Rows from block 4 of the text decoder, named by matrix and row number. Rows with one number belong to one neuron. Each number is 128 + 32 x the weight over its row's rms, rounded and kept within 0 to 255. All counts start at 0. Numbers have three digits each. After the name is the row's rms in percent of the matrix's.
# fc1: MLP up (decoder.blocks.4.mlp.fc1.weight, 1280x320), inputs 275-299
# fc2: MLP down (decoder.blocks.4.mlp.fc2.weight, 320x1280, transposed), outputs 275-299
fc1.928 093:130123112079156113105114238136120101143077058145151134156112086114112124090
fc2.928 086:102119170135107110117119099127136104134191106164139056181093158121115140171
fc1.929 036:063104133109177145166115101103170114139141149073111051166116139145127095181
fc2.929 044:050137117153043143122130137132135171108089114177164165122132129107131142104
fc1.930 083:160128159125132081136108162117110124158170094087129093127168144112170173170
fc2.930 084:089133156138130144175153124125130135135139098085193046014083148074118126128
fc1.931 142:224151176144085201126095098172123118122141102164076117140120166085154127169
fc2.931 125:075149047088051135048119088141116125140114141157108066000118145168116141130
fc1.932 027:175086154156145116113110102105136182134133138102099120158164161104118135179
fc2.932 028:140117111103158113128148133126083104127117104168140119179131099185147127123
fc1.933 113:076107166119153163154110102113175124150101152102067112148112103116131102129
fc2.933 108:135114084138119125139125111116134147104102118102132102205168184164122122106
fc1.934 151:133126130101144098139111148122167124145149115199178124131115148100101127096
fc2.934 134:152145072234096132120153115125103136149164136154090255107117164115152140145
fc1.935 086:162095113112094125129097137107130102187103144148114117178122121124142167145
fc2.935 100:152136143160170108109197138142130150134100127141144139092118191156114115079
fc1.936 033:133143110147196076083112125139132150114149139150164147114149132095098129164
fc2.936 038:105101100105162131181147138133081167111115134158093125190122125192132134113
fc1.937 077:124124152127118122177137121110175141131090133074136059165117184181123079090
fc2.937 072:186136096067098106122144110131150108129136102196120247016201143173112153082
fc1.938 077:137154137148122178165101136060176163127161113124111201109200147071113141044
fc2.938 076:134120106105120125078177175116208085109096156083124055179063144117136139180
fc1.939 097:092127158133097124137172110085138146118145120138148191125163106145083146159
fc2.939 105:106118086174178125095100115121063148159045147150137098152134115187132144156
fc1.940 157:110169167115119108196138112100095147104128135117120155077098133068164154141
fc2.940 168:094144048112179129079152130103120094148093170141134137084109171180103141150
fc1.941 091:128130091119145138112156084110084169128111111123148062131111057150119130107
fc2.941 087:125148180095200126141107175119100093112124126155138162134158133129160111135
fc1.942 083:108162111116097140118068161119117153150139139175088110116178111121097224159
fc2.942 081:146106085136090100195154149121110134122160147133129133103125146116123141059
fc1.943 080:075100155130106128126160093198130132110156092116093131181138128146127097197
fc2.943 083:109137081138166148194147096126089187152089077127157147183082155153141138107
fc1.944 120:137184099143115156103149074144116022147123185147142118121127126119130122129
fc2.944 129:117113094124139118139095124147098201133200155081155178079171132118124126127
fc1.945 115:122111067154122199123130153114124138133149168141155156156090214117146071189
fc2.945 119:112163153135058137122063161121164064124144117139131052065171092106120164064
fc1.946 081:125093116091137196178143165125096104102165104142126194156147084103077086157
fc2.946 092:157121163097140133086149101141139145140135142105193112149101194167133134076
fc1.947 024:148164116141094139114158149137121125163119083121174120101156097107116155058
fc2.947 025:137090146097176139134123140148066167134140155160122126143116144186156114167
fc1.948 107:139106118093131149164125067086136156119169104194169155112165092168168100083
fc2.948 106:085149075144130121151110124111065152146186138120162255090115145083122114136
fc1.949 074:156165114173134113090105121174164113107076089092116126133163116146129088166
fc2.949 079:158035114083140121152129120117149163130100079098098150140171157157106126109
fc1.950 091:102109117159129085125177119161141169117093121145132100080117149129126149101
fc2.950 106:090185126118129139130050166125168108130132153068091146128149188178117138155
fc1.951 071:106132166073064168156134142157093108155108086162175171134089100081052150100
fc2.951 071:170169082170176114158109175097156184153163184178108079101141159127125126138
fc1.952 084:179136143142121102139173150122105090144183091125141036145089109127115123134
fc2.952 084:135130120102210156169170223145121163140090155166092158123091138145141162175
fc1.953 116:122089157139081144084132140108174108105120135167079136156209108123128115135
fc2.953 122:127116099222152148139136129115113126118103132122146094074161114154137146169
fc1.954 102:114121143172110134110130093128127177092119102170140167124113118128187209132
fc2.954 100:145152088163131117088148156146210150098113140077182048088058143108137115104
fc1.955 097:115073122170121124137131155168107180139138147131135147180173124159111074145
fc2.955 105:120142165063144127085120166134133126137110161185167095114118032174138147148
fc1.956 100:119152102132164150127154113102129102099097230159127175104143182160084094142
fc2.956 110:156129200130105125128140149113210103118110093144110097106105061062129131096
fc1.957 128:127202138163115148124150070130120095117120109151176151143085115154139093164
fc2.957 139:092147073131105129140109106113117139122127113093117116131120149115139110058
fc1.958 049:118105161088135127171124145131165158122145122140112087108097135151142105189
fc2.958 057:140125070146148132114100161126124086146121098136154181171126121165159146117
fc1.959 076:184124107066120110125167106161112191112117078103130085121075135121103095132
fc2.959 075:124126125160137136071123096106131085091191111190165061120133110176144127147
fc1.960 097:097109089148141196147116097080153143072097122106148173131201116111108143120
fc2.960 112:092145139179144157172177131133120100137137122109107052123075165123135150119
fc1.961 144:118111148098105094134154129093116155122143061127161077140099136152136145112
fc2.961 136:124120152178095140090082139118127097116173199132207181131132104103136113122
fc1.962 017:175157158080120097124166127130115182129166133119099182080160107100141133126
fc2.962 019:154151131154169114100115175117141087137093141144160128192090117130122117153
fc1.963 065:139113156141081089129170146095137163147120107127109204117142117104132105082
fc2.963 070:124125097106114122127134114111152076105109116093132099144112128151149141103
fc1.964 111:138140136055145127158171083116133128146131173111132088104127129165135140123
fc2.964 106:108106078126143125135171071112116147145131113172171255082065146119134118070
fc1.965 144:085112132134091161098070090114142160143169156113136082219143149144111172135
fc2.965 143:134113129150146115139102116129135161117158119163131096161130100104124132135
fc1.966 085:120104194130076157106109114198065098111068140104103134084098161133133100126
fc2.966 092:091137049121156132109140143135070163135135129152146123148121100109133147132
fc1.967 132:144083139132131179133123124158115132105077165121185167108079111073129118133
fc2.967 137:117128133177127128153175124145116088113097088088113065101119202153135127153
fc1.968 136:091139121147134125156125081110081156085156078121092063122169105103083201117
fc2.968 136:081105084074138110098150127101123106144135166209133129059077163151124109152
fc1.969 148:114116134119140129064168164126097096170135119146159178157127151140135096085
fc2.969 127:142134095165119134141122110112172128104173103094166104189138173135150112118
fc1.970 152:146122107102086140093134102164135102114171138100139186068144112133120158103
fc2.970 168:140090157178133143131134186150150125158043105143133099152132143146142117128
fc1.971 068:113146092072122110098079116132112123089117182050115155134119083115121193127
fc2.971 066:126143103080091096117134159130173141129091109177042109167183143107114120185
fc1.972 127:153151201129126156168137138112146138144116101080137194141100132172157141051
fc2.972 110:126111074093073135141051063133145118133141113112099188148084101096130138149
fc1.973 085:042117187137186120121113102124185147098107104126058148118107173154137102148
fc2.973 088:084138034128120134131138079121128135131149067104141124079138173139135115105
fc1.974 043:121152196124139129140132134123155137120147084144121181149154075140178128153
fc2.974 048:113131086089136113125121121111147123145110146112105118131082160074118111133
fc1.975 083:098183084109130087156118098157153063132082132116143054118144123125142143186
fc2.975 088:050135169105189136049136136134141170105087118128099146086161074134095113082
fc1.976 046:096106080146108133147090114136117088122142124107135040157137119109158123225
fc2.976 049:133170160097189128071136165136160168150123118104108169180129178085096141124
fc1.977 094:109094166060128170110129142147089138110090098137128206092068169116128118118
fc2.977 096:130150092197200122131134097138089117148126094140096098139216122161126112152
fc1.978 086:130055119151144145123098107150101140155105147142142161153116117129157137161
fc2.978 086:140153116119172123158165143096058114098137101154082082135097107132144135127
fc1.979 145:128117147171111085154099084135127111117087098156171050172096052108101139127
fc2.979 142:161158148146186137092162066111111118116144049096108193157095178099094127121
fc1.980 084:081098131074105115140155136118153123087184055132120172105123173109108138176
fc2.980 096:146120087150139132146120146114159148107124153098141028123110070102126125140
fc1.981 197:124135139114170115164141108146153147154172124138178125036116157101115116147
fc2.981 145:118165121148122138165182171118063177124219113108171146101087102122126139167
fc1.982 094:139121136140146171168086141160150161095174134161072085152141137143150128155
fc2.982 099:114095095151124121059102153141184162137109138153160151053143140076138153116
fc1.983 113:091083149127122128146160163118108111138160036131140199168102164103165119106
fc2.983 106:089156133157101122163035115106116136137145169151103068131138132113128113082
fc1.984 092:153082131123127122129155112097137106151143078149147068125123108104176102159
fc2.984 104:113108153151109118100127142127131088116169122117065147143158144111126119132
fc1.985 113:116139180146133108058172113125106040124122156167116169127087103133176119094
fc2.985 127:118101074119121145130099136140138144112170128059130087095131151133136128112
fc1.986 106:161113167105145133111163202154119130130184128143095129127136173173125091102
fc2.986 107:150137073111086134108108112114154133135054080089167171205092190169132147143
fc1.987 096:087059190150126130065083104097161213139108104128128106128154122130139134139
fc2.987 082:134103104192111137126188114162055134115108169111089073058106115141133118127
fc1.988 084:091155114164126123097065174153120147110107108145152138113141105153134153125
fc2.988 083:070141175117164147174179155130098128124142154167109182131109160052125145120
fc1.989 111:138143100125084125172110140139172184147193149135103087153156092148107117158
fc2.989 121:120125152144105133164156164125149163133077169148167131142085084129119133097
fc1.990 156:111132108156172142166158129118111114141119095145132111154161101094125144117
fc2.990 153:082124102119090109136063125129162124117135154117099138093131065088126141220
fc1.991 044:144094138127113147131126241128162121119175157086077111127136153118148199126
fc2.991 047:117142098100075127095129126130081119138146099144133186168078108100114141154
fc1.992 094:134121214125079110103096188152097135106159098154123224149080146149132175177
fc2.992 097:157127062108091123136150150126094095151089157117120081101127171134116117104
fc1.993 068:108079124119139136122062183149157078148117097121141168119147124140139093137
fc2.993 066:121199143155135130136161098124145167122182129116111078165111123131126103115
fc1.994 088:168136160140107075050180157159130116124062113114099138166130136094143085192
fc2.994 098:134131042098131098101092124099062148121080077122128105156183172139118112083
fc1.995 066:121156046187114145112139102114130186131165147094135119143109143168147114103
fc2.995 065:145136220065157137150061150118178117125093106155102160192121117075124139144
fc1.996 108:127145150174138100139107157117183119110137137143121048174108134158141107122
fc2.996 105:129096114080014127096168109147162152119148121081177140142129151114149127075
fc1.997 034:132146142111138139145116132114133174129089109137119091079114138129138134143
fc2.997 033:141092079164128124095164140105158092142172158145114145163143089127136123133
fc1.998 041:153089092181123170172125108128153231142118120169069070175116186128105100160
fc2.998 045:104105118087175117114071102126160127092116165084155140035158039116138147120
fc1.999 115:104103169128139133137160091143121116117158097110108085130177114142125113174
fc2.999 116:088122083154097128136122140117119172144095138124188161173059140158091089108
fc1.1000 094:168159130154116119081138220125109073174173130135149118187109142167138130167
fc2.1000 106:177086149104137148172166105135089100131131160120055119103111136168101156118
fc1.1001 139:141117115094082144063112120087080076127148125167145190120077106160139171134
fc2.1001 141:160126156103111126087081109122108177123101163114177110114187071163119101175
fc1.1002 153:093100175146126165069121164095164087117109118121168190110115067137107143161
fc2.1002 149:091166117084113112159145125122181167137183146147188107186123201140152134097
fc1.1003 114:147121066079142140117123180135097117081122090121181132076121107110129157086
fc2.1003 125:135097181176170130143135111130095099159136158178103146183180137132122123133
fc1.1004 129:096156104116132142119085198171091135118142094135125109095128145112097164082
fc2.1004 138:109127153135186106144178112102109123141112097113156146167070107169129099182
fc1.1005 096:137103146190123159137112140117143138105132118103098131129081189164174102187
fc2.1005 084:101152156087085101116143129125103158151086163165121186099139111164124136147
fc1.1006 131:092164118095145114180167190101136118108134072140110159162113078103152134090
fc2.1006 113:137059148113070105129111170125115139139116169089110111106168112073127124071
fc1.1007 070:125108133119138151158138124169090144105139107143152162084123154097164139146
fc2.1007 075:134115108159149112078133125117167136127112077072087115084152110129132132152
fc1.1008 093:151091097131143165076095144190108129136104137114107186127128098098121140081
fc2.1008 085:153109113098153106151144196132129141119157136155145022148149155102127112176
fc1.1009 108:106106215097130123127090094086169123125151205112205161146143116163156104145
fc2.1009 120:129168039179194136115161162113151161147095077127099112132150141097128105090
fc1.1010 107:091141137069138104141136135200230136129186141057132137097092124131104175111
fc2.1010 100:136161158193105116090158166144206146108087123155125149132112117100136153195
fc1.1011 062:075122131122164115151175082123130119108124128112101051121189139135124135127
fc2.1011 063:108124149054109124109083128133113131117133112120157214074050186121109123069
fc1.1012 138:116148149126135128136046144133148131138110123144159089074122061097123117108
fc2.1012 134:133135157098071129056198131128125098132143188086110165127138145196121129144
fc1.1013 112:135111123167133128185129135096156161124154147151133141094136159131147139209
fc2.1013 094:078140112129135102120118168141077097138175106138154146103056123100135120194
fc1.1014 052:157130089169107105104062195156068152126117113081132162126154095119129166191
fc2.1014 060:129143162047140111116210163154126130120095129198136077216068161140115116087
fc1.1015 098:139141172132126141124162114069163143125093137128134067110155067093175107100
fc2.1015 102:147126165126152166180173102120122110136131169096119068105061186139126110179
fc1.1016 109:136082167097132137091134144145088100108113168089100053169100124163158148116
fc2.1016 111:133104125099139119157113081119115161118114103179134135156121161137141120076
fc1.1017 208:119124149120153104156104151142144128147180146076146102069111164099156120129
fc2.1017 166:138182135140136123137187144128180167120127168141137023079127156162140121113
fc1.1018 094:136113084109104102149120140129129112119116134156193167165122073164106118156
fc2.1018 092:145115189119104138143209173118156155120125142153085135153077136104094128119
fc1.1019 105:167111158140120091094130087169117133135094123139115120173122168158129159147
fc2.1019 111:164149113139179122123168128118127165125105099086115159208153131143110142070
fc1.1020 081:139145062135130189128123092153095110073092164151091132129138149180138104161
fc2.1020 082:145160162077119130162078188095138120136068082117142189226122085106118142112
fc1.1021 095:157095089118083124141126111054160135139145174108178144175094088149156062050
fc2.1021 093:115120122116121151143088168133152116125165144171167139132139119117130123197
fc1.1022 086:154145178069169133096123123143105132128191162082114157111097163152078138148
fc2.1022 094:125145042145096120164093142125117128153109093179095110182111147083143140080
fc1.1023 061:060131151140134190142093178103177121095149099111131132141144117137123120117
fc2.1023 069:070100124135121152126182147116145097104083131158160121103135114177136131147
fc1.1024 100:099092164144117141151164103063135110099103109130175179152110099151144153102
fc2.1024 104:154128113121127116143133140134145121143174108096119093090142181151129125146
fc1.1025 077:131156095145114156115066085117116122081089153132111106097128146115124108123
fc2.1025 084:126086145075178116143139164127134107135154145152144169088164042172135142160
fc1.1026 105:099070112139134147138118106149146067162169139119201221104187104128172145021
fc2.1026 101:121105127116113145104148140143128198128138065119114094160105111128139128137